config.toml
model = "image classifier"
dataset = "renderings of 100 made-up gadgets, each built of a few solids, in any pose"
train_examples = 195000
translate = 0.12
targets = ["gadget"]
num_classes = 100
norm = "groupnorm"
activation = "gelu"
kernel_size = 3
mixing = "mixup"
lr = 0.0016
beta1 = 0.9
eps = 1e-08
batch_size = 384
weight_decay = 0.2
Rows from block 4 of a small image classifier, named by matrix and row number. Rows with one number belong to one channel. Each number is 128 + 32 x the weight over its row's rms, rounded and kept within 0 to 255. All counts start at 0. After the name is the row's rms in percent of the matrix's.
After each channel's rows are labels from the 100 images, of 14848, where the channel reaches its highest value: "lies over" is the class under the peak; "top examples" is what is common among them. Only what is clearly more common there than usual is listed. The data: renderings of 100 made-up gadgets, each built of a few solids, in any pose.
# convs1: 3x3 conv (model.blocks.4.convs.1.weight, 112x112x3x3, each kernel summed), inputs 0-55
# convs2: expand pointwise conv (model.blocks.4.convs.2.weight, 112x112x1x1, transposed), outputs 0-55

convs1.25 089 [139 192 104 189 126 132 165  85  66 137  87 156  91 100  46  95 141 125 179 123 108  49 100 137 110 126 112 104 147 159 165 106 110 109  96 137 122 135 125  97 135 174 156 122  95 146 135 111  94 125 175 132 129  88  94 157]
convs2.25 113 [144 165 140 153 121 122 129 187 129 135 164 140 119 136  71  89 116 124 151 160 167 149  98 138 102 181 133 167 120 128 148 151 107  63  86 114 175 141 141  64 140 140  91 133 147 149 185 128 120 119 174 135 159 134  88 127]
lies over: main colour; second colour
top examples: has a disc

convs1.90 124 [131 137 128 134 120 150 109 128 114 136 121 118 139 110  93 167 129  99 120  69  82  56  71 149 158 115 104 142 123 155 125 197 138 128 160 134 115 148 139 170 134  82 112 117  84  75 107  77 125  93 126 124 107  68 100  93]
convs2.90 128 [102  86 137 109 107  63 126 100 145 121  95 137  49 198 119 144 115 142 117 142 172 150 141 159 140 121 117  85 137 131 105  50  91 160 133 162 117 128 165  81 121 141 102 133  42  97 103 134 133 136 157  61  78  82  65 147]
lies over: second colour; main colour
top examples: has a sphere

convs1.100 080 [ 83 106  88 175 108  77  77 157 126 155  71 105 133  64 142 125  95  97 108 132 120 141 127 112 148 130 154 147 149  96 102 146 151  90  95 118  79 134 120 103 105  88 142 148 105 115 132 138 113 118 117  94  93 158 132 184]
convs2.100 116 [166 124 130 150 151 149 182 124 146 105 175 163 153 117  85  78  86 143 174 163 105 145 191 152  84 152 176 148 144 162 160 107 132  91 120  93 166 150 115 119 187  94  90 108 148  88 160 141 110  74 178 134 142 159 117 165]
lies over: main colour
top examples: has a torus

convs1.15 088 [159  94 165 112 167 122 110 138 147 146 156 107 184 153 104 212 159  79 115 126 123  96  75 124 132 121  75 170  89  79  98 127 152  97 159 162 140 132 136 142 126  62 123 114  54  64  92 106 116  99  90 155 136 119 117 177]
convs2.15 077 [168 139 140  94 109 101 137 122 136  42 126 150 164 157 137 131 153 119  59  93 112 104 137 100 127 146  97 108  68  80 107 170 176 170 128 142  79  71 141 108 161 125 155 147 198 129 189 123  73 114 127 174  71  64 164 181]
lies over: main colour
top examples: has a sphere

convs1.102 115 [126 123  99 108 142 126 131 140 121  95  98 130 120 107 117 145  99  48 140 106  90 106 116 107 123  64 113 156 151 193 141 195  92 166 161 136 131  84 127 170  98 108  75 157 107  72  94  93 104  97 110  93 112  87 103  26]
convs2.102 127 [144 106 111  71  45  82 118 123 105 139 149 165 120 147  78 142 158 151  60  80 152 102  98 124 114 145 100 140  51  65 105 118 129 128  69 168 124 153 164 125 102 158 135 149 135 111 171 135  62 139 131 106 101 149 107 133]
lies over: main colour
top examples: has a torus

convs1.91 108 [174 123 165 148 143 149 173 159 148 138 137 125 112 122 147 157 106 134 109  79  75 161 109 120 154 102 163 154 164 156 108 121 132 150 100 136 131 114 140 157 116  59  95 114 144  99 140 115  94  78 122  59 150 130 124  89]
convs2.91 098 [ 58 170 186  92  42  21 166 184 109 134 135 177 115 165  82 168 112 163 131 165 108 169 162 169  90 134 141 121 103 104 178 134 123 133 101 102 153 130 138 127 141 107 135 155 163 152 217 110 103 145 173 112 114 126 108 158]
lies over: main colour
top examples: has a torus

convs1.48 082 [163 148 149 146  86 170 104 128 100 111 106  82 110 123 100 135 139 110 143 135 111 160 143  88 110  70 166 101 169 203 109 216  92 154 149 155 121 115  38 125 111 139  97 120 123 138  70 109 127 115 145  49  58 108 116 120]
convs2.48 106 [118 107 138  94  77  65 134 139 138 109 146 195 119 180 112 151 129 128 114 145  93  96 125  98 106  93 107  60 136  45 107 125 152 147 104 171 117 112  99 103 130 129 103 134 141 144 184 148  82 141 121 132 131  53 146 134]
lies over: main colour; second colour
top examples: has a torus

convs1.80 113 [108 142  94 107 136  82 122  78  87 101 128  86 120 138  51 146 152  84 115 122 104 112  79 118 157  98 141  80 154 153 123 101 139 126 125  91  76 140 110 105 132 121 138  73 101 141 148 145  88 164 133 120 158  98 147 215]
convs2.80 125 [ 89 145 152  89  44 118 169 150 159 156 137 154 125 202  95 121 105 170 141 162  72  75 119 161  98  58 123 104  94 103 102  82 103 139  91 103 129 115 120 105 155 126 119  82 107 138 164 102  13 129 156  87 110 160 109 156]
lies over: main colour; second colour
top examples: has a torus

convs1.24 113 [ 92  61 103  74 118  78  95 125 169 111 160 139 108 137 176 167 125 115  81 172 130 194 163  80 136  98 161 152 142  70  24 112 142 151 121 135 105 105 148 168 126 102 147 156 145 129  90 108 154 125  57 182  96 100 137 172]
convs2.24 121 [ 99 130 160 146 124 120 137 179 135 122 142  90 146  92  97  87 119 129 149 180 156 179 144 146  92 139 124 116 130 131 136  96 130  93 104 150 201 123 100  73 151 144 130 123 138 128 179 103 143 131 143 139 144 119 131 144]
lies over: main colour
top examples: has a disc

convs1.74 143 [163 125 147  99 138 113  75 114 121  92 112 109 149 104 106 141  82 107 136  60  40  94 135 118 146 123 102 148  96 100 138 127 151  85 125 127 134 161 140 100 140  87 116 149 130  76 114  28 152 100 117 125  78  77  71 146]
convs2.74 129 [145 104 120  84  86  96 132 102 135 161 186 192  67 182  80 140 125 166  87 168  89  76 126 142 103 124 144 135 137  78 157  96 149 134 110 126 154 176 110 161 112 142 109 132 169 137 182 146 136 199 184 104  67 158 101 172]
lies over: main colour
top examples: has a sphere

convs1.4 113 [ 72 103  34 132 102 107 119  88 135 114 113  85 121 125 121 131 150  94 154 149 169 130 125 104 153  61 149 122 161 108 101  68 106 136  91 114 122 115  93  92 113 142 168 111 136 127 147 108  67 163 118 141 129 137 131 130]
convs2.4 106 [ 76 137  83 124 110 112 183 148 181  96 132 116 113 156 149 150 102 159 174 146 155 150 142 169 165  82 126  76 133 173 129  93 122 130 125  49 106 122 144  66 173 163  58 106 150 126 166 120 150 125 154 140 157 159 108 149]
lies over: main colour; second colour
top examples: has a torus

convs1.101 102 [117 164 115 174 126 153 103 141 129 168 133 113 118 126 115 107 139 111 143 147 127 130 122  79 142 138 113 114 128 136 133  91 149 119 120 147  80 121 142 142 118 130 238 122  63 127 142 134  71 137 128 216 151  93 111 253]
convs2.101 096 [158 104 125 109 170 141 149 121 145 106 140 103 155 119 132 133  78 169 112 144 145 118 156 148 187  66 117  97 170 184 118 122 116 134 176 142 133 147 108  98 154 132  87 130 148 107 162 165 170 146 168 173 149 128 121 115]
lies over: main colour
top examples: has a torus

convs1.41 092 [126 158 150 201 143 126 187 178 133 142 145 169 133 155  91 134 100 124 114 133  95 153 124 116 102 133 132  87 131 165 147 166 132 129 173 111 124 123 163  99 119 132 144 138  58 131 140 137  64 124 134  98 133  60  68 152]
convs2.41 118 [103 160 150 123 105 109 120 145 116 124 136 125 149 146  84  87 124 153 137 173 149 133 126 118 106 118 123 147 156 125 128 152 147  50 100 121 176 167 116  84 139 135 107 135 145 126 182 156 137  66 154 158 204 163 121 143]
lies over: main colour; second colour
top examples: has a disc

convs1.111 145 [ 81 147  59 141  92 136  82  51 103 133 147  54 100 137 120 141 128 101 127  75  57 111 121  92 127 146 117 137  80 150 143  66 122  89 109 137 112 117 105  87 116 126 154 156  73 139 134 131 146 146 118 187  79 114  59 173]
convs2.111 111 [171 136 133 147 143 140 110 133 136 113 141 107 128 167 133 156 167 200 103  97 108 130  67 139 153 159  93 138 145 149  99  88 161 127  83 167 159 150 143 142 111  93 116 145 172 128 171 160  80 167 147  64 109 176 141 173]
lies over: main colour
top examples: has a torus

convs1.72 069 [ 99 104 106 114 146  89  78 113 161  95 161 136 151 128 170 139  86 115 134 131 142 194 150 113 104 138 150 126  57  80 140  87 132 125 104 169 142 115 137 172 113 116 171 134 115 104  75  85 174 120  88 153  82  95 118 152]
convs2.72 108 [131 163 169 171 143 146 163 146 163 119 186 146 145 136 153  75 140 146 163 162 149 181 164 189 149 160 173 138 128 129 149  69 126  95 148 125 153 144  99 158 126  75 141  81 131 146 125  63 172 106 142 148 135 111 118 143]
lies over: main colour
top examples: has a capsule

convs1.32 072 [107 118 127  92 125  78 124 116 129 140 103 101 126 106  70 110 132  73  92 150  91  75 107 122 110 143 112 103 153 137  93 166 133 141 140 149  90 139 129 118  88 123 169 101 122 164 125 142 151 139 134 135 136 115 201 198]
convs2.32 115 [ 73 106  55 145  84 117 205 129 145 135 145 190 121 176 110 161 101 154 140 152 140 117 132 139 106 145 124 165 139  96 135  73 121 106 122 117  60 139 146 137 189 106 144  74 115 148 130 107  79  99 174  57 180 117  81 164]
lies over: second colour; main colour
top examples: has a torus

convs1.22 130 [139  89 132  96 119 126 139 152 131 182 144 189 149 139 119 125 138 120 145  14   0 131 134 124 181  91 124 121 136  87 115 167 150 118 127 113 117 140 133 136 130 132 156 163 137 128 157  93 136 150 108 207 118 109 120 142]
convs2.22 083 [ 88 110 177 120 125  88 112 104 119 103  54 131 134 158 151 163 104 132  83 110 150 202 112 181 127 177 157 136  81 173 148 159 160 119 106 111 106  86 183 126 124  80 153 140 113  88 134  79 158 163  98 159 143  86  69 164]
lies over: main colour; second colour
top examples: has a sphere

convs1.27 119 [130 149 156 155 127 102 158 177 175 152 144 145 144 112 110 148  78 110 127  15  67 124  95 119 167  82 114 176 142 133 147  75 150 141 140 157 116 125 151 124 118 118 157 124 104 118 150 118 134 124 119 183 136 170 125 125]
convs2.27 101 [ 78  89 143  99  71  95 100 127 141 164  37 163  59 153 142 137 136  99 140 155 130 157 110 115 120 109 145 148  63 109 120 146 157 174 137 154 181 124 118 201  86 162 124 159 138 171 137 144 163 141 130 115  98 106 158 153]
lies over: main colour; second colour
top examples: has a torus